config.toml
arch = "pvt"
num_experts = 8
expert_mlp_ratio = 0.5
shared_expert = false
Rows from expert 5 of block 9, named by matrix and row number. Rows with one number belong to one neuron. Each number is 200 + 20 x the weight over its row's rms, rounded and kept within 0 to 999. All counts start at 0.
# up: expert up (model.blocks.9.mlp.up, 8x128x256), inputs 64-127
# down: expert down (model.blocks.9.mlp.down, 8x256x128, transposed), outputs 64-127
up.38,243,209,184,186,193,217,207,200,195,185,195,189,188,197,203,218,244,184,219,212,209,200,177,194,226,171,192,212,216,226,218,202,181,214,204,175,161,201,230,220,194,184,178,201,174,187,219,216,181,202,161,187,177,219,202,191,224,194,239,197,221,219,174,229
down.38,205,192,200,195,206,201,187,226,209,218,223,213,212,232,156,173,181,176,200,225,201,196,194,199,198,201,200,203,224,173,233,229,219,184,213,192,226,201,240,214,197,181,254,205,186,179,182,176,220,236,163,197,177,186,170,243,240,199,195,216,118,188,212,157
up.39,195,216,199,204,197,204,193,187,201,212,188,203,214,226,190,232,216,198,198,196,199,207,231,194,187,193,180,174,221,229,222,178,200,232,195,163,159,198,206,171,214,199,195,201,205,207,203,224,206,251,203,212,190,209,199,197,230,173,179,220,233,181,192,232
down.39,208,193,195,196,193,196,196,183,175,215,222,212,183,166,175,221,184,221,213,189,206,202,186,203,201,202,197,202,192,203,171,228,192,193,218,205,183,196,205,207,190,207,229,207,192,201,189,204,212,153,166,202,209,223,182,206,189,247,203,191,224,167,217,176
up.40,183,203,175,235,193,158,182,168,200,198,203,239,158,206,210,188,174,203,202,162,196,183,162,190,203,196,202,204,167,174,201,175,198,216,210,156,185,207,218,196,214,228,225,207,193,228,185,234,180,217,191,184,196,220,201,203,188,218,186,218,237,208,193,215
down.40,192,208,208,201,211,226,212,188,198,171,222,182,187,166,248,160,243,194,196,214,204,202,198,206,196,198,202,187,207,187,182,224,174,246,212,191,233,186,192,191,220,265,146,229,226,180,162,169,202,222,241,213,186,215,202,259,195,223,214,189,192,201,187,148
up.41,200,224,179,182,168,206,197,192,181,159,192,214,195,201,193,207,225,240,212,189,216,197,195,209,213,162,199,193,217,217,216,227,197,165,218,174,203,182,224,224,238,241,202,206,185,181,199,205,247,149,179,205,200,227,192,174,164,217,203,245,192,164,220,180
down.41,200,203,195,204,207,220,221,216,218,202,212,190,230,181,172,180,208,210,171,192,202,203,190,207,195,195,198,215,221,179,174,198,164,211,205,196,220,185,192,147,206,187,213,170,214,186,187,201,199,216,207,200,228,152,206,178,217,182,197,220,187,222,177,222
up.42,230,211,192,201,191,217,191,182,251,189,224,176,220,206,222,186,204,191,182,179,203,191,200,177,196,195,205,206,239,183,187,203,260,194,207,235,180,205,181,209,191,245,204,198,177,184,166,180,182,247,205,219,222,183,184,199,193,187,227,236,186,218,222,199
down.42,201,199,209,204,195,202,247,175,192,209,163,185,207,192,160,222,234,202,180,227,210,201,235,201,200,201,201,220,212,214,216,200,163,200,202,202,195,127,182,175,208,177,190,222,198,217,213,167,194,210,182,206,180,201,187,236,192,225,204,216,227,169,189,225
up.43,185,173,220,170,188,200,185,211,198,188,181,205,180,248,182,179,209,180,198,221,217,197,254,178,196,202,223,200,205,217,206,188,241,224,191,208,209,190,212,186,220,190,165,185,193,214,177,247,192,206,190,201,203,193,168,206,187,205,219,181,182,202,230,198
down.43,225,189,203,195,210,222,220,193,210,198,219,175,210,173,177,205,177,187,194,236,200,196,232,206,199,201,205,169,221,206,219,194,166,155,215,205,195,193,209,218,199,199,249,229,182,203,201,158,181,152,183,196,198,155,231,209,194,163,202,206,191,196,206,227
up.44,203,207,204,189,218,217,240,200,176,210,186,221,190,236,227,189,222,211,194,207,235,166,231,191,194,189,166,182,182,248,237,200,205,229,223,170,238,195,232,222,198,204,210,196,205,205,237,210,171,187,165,216,217,189,205,192,227,201,209,205,193,208,195,194
down.44,201,206,204,202,201,196,135,200,197,192,210,185,196,210,165,181,189,216,198,184,201,203,202,207,202,198,206,199,212,202,218,199,187,238,223,206,190,196,212,219,196,202,216,207,204,188,204,220,188,205,160,197,194,212,234,234,227,211,208,187,164,188,162,190
up.45,215,199,199,183,213,209,234,186,213,220,204,197,216,183,181,211,178,200,195,162,226,204,195,211,216,222,245,181,181,158,205,237,228,213,193,182,219,224,182,174,213,209,224,186,189,194,217,219,192,214,222,202,204,220,197,180,235,205,209,211,200,218,230,167
down.45,227,194,208,193,195,205,201,211,228,223,203,182,189,171,211,199,198,232,188,216,195,200,216,203,198,202,202,197,226,188,204,230,222,190,232,197,162,200,215,234,199,209,212,205,162,196,193,201,198,193,224,200,146,203,197,213,224,204,217,202,208,155,241,187
up.46,193,179,218,227,175,194,193,211,233,176,210,195,227,219,200,192,184,230,220,229,187,201,200,181,194,177,220,176,203,243,217,222,222,204,207,171,165,190,189,207,221,240,236,188,210,191,202,230,212,203,207,210,204,149,192,164,223,207,216,208,214,192,260,214
down.46,202,192,223,215,189,213,191,189,222,232,195,207,218,225,206,217,239,189,163,249,204,197,179,196,194,199,193,187,179,202,184,179,173,188,179,191,235,226,188,196,204,198,185,234,197,194,204,209,196,180,234,203,210,170,193,188,248,199,212,229,187,233,195,207
up.47,173,229,199,230,192,192,214,204,223,205,183,214,186,179,225,190,213,215,190,182,209,211,225,224,188,215,206,189,196,167,193,168,216,220,184,185,172,192,181,202,216,209,159,193,197,199,189,182,182,247,225,204,185,177,158,219,192,175,196,214,233,228,208,204
down.47,187,197,187,205,211,203,202,232,198,182,202,207,205,237,226,231,203,205,194,264,189,194,200,200,193,194,196,221,199,253,207,202,263,190,200,191,214,210,202,209,197,200,203,251,235,180,183,233,211,180,156,195,197,203,214,225,169,171,174,190,220,218,139,208
up.48,216,204,225,228,204,192,259,184,183,228,196,182,190,211,207,201,210,203,195,217,182,255,243,183,183,217,210,188,196,190,178,172,177,190,247,189,169,184,226,178,176,200,150,218,202,168,188,190,165,225,209,199,207,198,190,182,197,171,204,197,168,181,237,210
down.48,231,202,199,196,190,234,241,197,213,216,199,176,211,192,188,168,198,187,199,179,201,204,202,201,193,202,200,193,236,222,227,188,206,241,186,214,188,201,186,173,217,195,184,198,217,191,193,178,147,230,209,204,168,166,200,146,164,189,198,195,180,179,209,134
up.49,192,224,165,199,223,192,208,211,212,166,184,186,224,196,199,210,156,205,231,174,204,200,211,197,173,189,196,223,196,188,199,153,234,217,204,207,206,200,207,208,212,199,210,201,194,169,199,183,182,220,178,238,222,187,196,193,204,178,182,218,222,238,169,198
down.49,183,211,210,208,215,203,240,166,184,201,207,189,236,242,178,207,169,213,187,214,211,207,247,201,199,197,204,183,212,212,198,209,204,220,231,218,212,209,162,201,206,184,210,204,195,186,189,213,204,176,166,197,173,186,183,226,186,184,209,198,188,208,208,216
up.50,194,184,231,210,182,180,190,200,201,184,188,202,194,222,207,218,202,185,233,187,178,170,226,212,205,202,227,185,192,188,208,187,218,200,200,198,225,218,151,216,193,188,166,219,199,181,217,160,234,179,174,189,230,192,197,207,223,192,201,206,177,171,214,176
down.50,207,200,225,211,212,213,204,226,186,197,207,216,196,216,188,172,206,191,167,232,201,199,189,199,201,195,198,208,187,261,178,213,203,159,186,194,177,210,188,186,202,200,193,190,214,234,244,183,197,207,180,202,192,224,204,196,178,214,179,205,231,221,213,202
up.51,220,168,176,181,195,180,171,217,204,209,164,197,196,185,233,225,201,231,243,192,209,209,168,227,197,196,175,181,233,194,238,166,169,220,185,217,237,236,211,181,183,185,174,191,168,233,203,172,200,201,160,217,172,197,180,160,201,215,194,210,168,222,173,163
down.51,202,203,190,213,203,184,177,191,213,186,185,190,166,213,217,198,208,217,204,235,195,200,160,203,197,198,193,206,212,192,201,167,204,183,224,200,206,220,232,187,198,192,181,180,232,206,207,202,223,211,173,196,212,167,139,215,175,218,208,204,188,197,202,242
up.52,194,186,216,243,160,204,173,197,216,187,178,184,194,194,193,199,225,199,202,191,179,203,204,155,211,206,200,227,216,212,228,181,232,204,210,218,192,212,165,188,213,177,229,152,215,162,177,185,180,186,214,196,206,200,230,198,202,221,204,222,176,167,221,203
down.52,208,203,195,198,186,192,256,189,196,200,192,186,204,215,211,193,231,218,223,201,209,200,178,204,201,198,199,221,211,217,194,200,191,184,231,231,221,180,237,184,206,219,172,224,188,220,172,231,203,188,191,206,213,181,194,167,191,222,212,208,193,223,174,159
up.53,231,197,222,215,200,222,204,198,177,189,221,200,180,225,147,157,222,222,201,240,207,209,209,173,200,211,211,226,214,207,187,182,196,207,207,171,232,222,245,187,218,171,230,165,199,181,219,238,175,178,230,212,184,221,201,213,161,205,199,196,199,238,196,217
down.53,195,197,200,194,191,224,164,210,191,202,188,191,200,179,234,171,199,223,208,204,195,200,153,200,205,206,201,194,217,248,212,246,214,177,195,215,191,169,178,208,203,168,210,182,183,226,193,190,207,231,212,201,187,223,204,213,238,201,222,194,211,176,144,145
up.54,184,186,181,193,206,180,198,208,215,180,228,206,226,198,197,207,183,185,178,211,198,182,200,191,283,195,202,190,170,231,174,216,201,203,208,189,213,173,208,201,173,187,178,193,214,172,183,171,200,182,178,207,179,206,220,197,205,203,207,223,217,225,180,196
down.54,201,208,195,201,229,190,224,195,214,188,221,146,188,188,215,204,206,210,204,170,194,198,200,202,197,198,205,191,204,224,229,212,248,199,191,198,181,183,203,204,214,237,192,214,201,242,180,203,180,200,188,192,197,201,145,225,212,215,121,186,176,235,218,170
up.55,213,207,194,209,193,211,186,218,230,207,197,190,184,190,194,192,219,186,196,148,191,203,223,232,172,230,233,207,194,193,234,193,188,196,170,178,187,190,181,176,193,179,243,231,201,209,181,187,227,165,222,201,162,201,175,182,247,210,185,212,229,159,196,179
down.55,166,198,196,206,201,210,211,222,194,187,213,182,164,191,224,173,185,182,236,194,195,199,178,196,197,198,197,199,171,197,281,209,200,204,173,206,194,166,186,206,194,226,236,182,209,181,200,189,210,176,233,207,185,183,225,206,182,202,224,194,211,237,244,177
up.56,198,201,185,204,172,178,183,188,189,212,206,190,217,219,205,204,179,184,215,221,214,195,205,179,197,218,189,198,242,227,213,192,184,191,202,190,204,232,213,220,182,208,188,194,224,180,199,174,201,180,228,219,180,195,201,215,224,199,179,229,181,194,190,233
down.56,191,200,215,206,201,206,197,188,180,180,201,185,194,167,180,200,194,201,243,193,199,200,176,192,196,201,198,215,214,156,213,170,201,200,202,186,232,231,211,146,187,219,235,185,208,173,201,204,161,153,230,201,247,194,221,217,218,196,240,182,187,183,241,213
up.57,208,191,190,197,184,161,215,197,189,214,195,217,200,197,184,207,191,182,204,191,184,186,183,172,194,187,209,186,183,184,221,203,204,191,203,232,166,168,186,206,195,209,207,194,209,207,165,169,216,206,152,194,200,189,166,204,206,180,206,184,211,214,170,204
down.57,215,207,196,204,202,206,228,250,236,189,191,199,207,205,198,219,200,175,230,247,208,201,227,199,190,196,199,196,217,220,205,181,181,231,199,209,199,194,198,199,213,190,215,239,203,203,182,197,212,197,211,208,216,187,217,191,210,229,198,205,165,219,202,236
up.58,220,197,161,224,188,203,188,225,216,186,180,212,189,240,203,177,200,184,221,176,211,210,180,214,154,179,209,194,197,200,188,174,206,206,188,214,219,191,203,197,218,214,221,219,198,218,203,207,190,234,212,220,197,171,221,195,175,189,200,213,230,205,234,196
down.58,211,198,199,192,212,201,229,179,200,214,225,213,182,206,166,202,184,221,198,236,200,202,247,195,201,203,204,213,195,215,209,240,159,210,233,188,204,192,202,222,193,192,189,171,215,181,176,210,223,196,159,198,227,243,167,232,197,175,233,195,182,237,138,220
up.59,190,187,244,201,188,206,201,180,188,205,193,204,206,208,178,221,201,204,214,209,223,214,252,183,213,230,189,193,177,216,182,186,178,230,190,169,212,200,198,184,190,242,221,193,187,170,208,161,176,198,227,187,215,177,229,212,170,204,165,163,249,175,252,212
down.59,209,194,191,191,202,189,192,209,216,193,211,171,181,173,255,158,188,184,223,163,208,197,168,202,201,205,206,226,219,149,208,187,197,229,196,208,179,208,204,195,198,189,279,179,198,226,165,201,204,226,180,208,212,197,179,178,230,205,211,207,172,188,187,258
up.60,188,202,202,184,207,160,199,199,187,201,168,210,214,263,236,194,224,211,210,188,206,186,219,215,203,168,207,199,197,172,195,199,204,219,204,216,204,176,186,198,217,201,179,211,199,194,207,179,249,211,186,221,204,204,211,186,248,219,218,211,184,176,196,185
down.60,223,209,193,211,195,200,174,158,231,189,209,192,208,184,191,174,193,220,183,231,202,199,232,204,204,197,195,189,249,197,192,179,200,186,222,205,220,225,192,161,208,232,240,177,206,177,214,184,178,172,168,195,217,186,177,212,200,194,203,202,244,234,191,226
up.61,178,165,155,224,210,233,195,225,233,174,208,236,183,195,220,180,168,200,216,180,213,210,209,183,155,240,180,174,180,176,192,200,196,216,226,177,183,185,150,188,183,189,225,194,231,224,221,179,184,193,204,166,197,194,212,222,215,181,222,202,206,205,169,222
down.61,225,197,206,204,193,186,170,190,211,207,213,231,215,192,239,197,213,203,202,138,202,198,174,196,196,201,200,168,181,250,230,182,209,208,182,198,193,224,170,219,209,189,224,170,209,191,169,192,221,203,228,198,214,213,194,184,178,216,207,183,213,204,176,166
up.62,207,200,208,226,163,187,222,164,253,216,204,209,212,211,174,191,197,184,212,194,183,163,210,201,197,221,202,200,219,215,172,168,167,189,173,218,226,187,173,168,220,183,221,186,221,197,204,192,194,198,201,198,221,219,189,187,202,186,163,204,182,220,226,242
down.62,196,197,196,200,190,192,175,199,212,212,190,181,162,229,218,181,221,184,163,216,190,202,249,200,194,200,203,236,184,223,219,184,185,204,212,206,203,182,209,191,180,218,148,172,223,165,180,225,179,199,199,193,193,180,165,226,183,164,249,177,188,200,168,187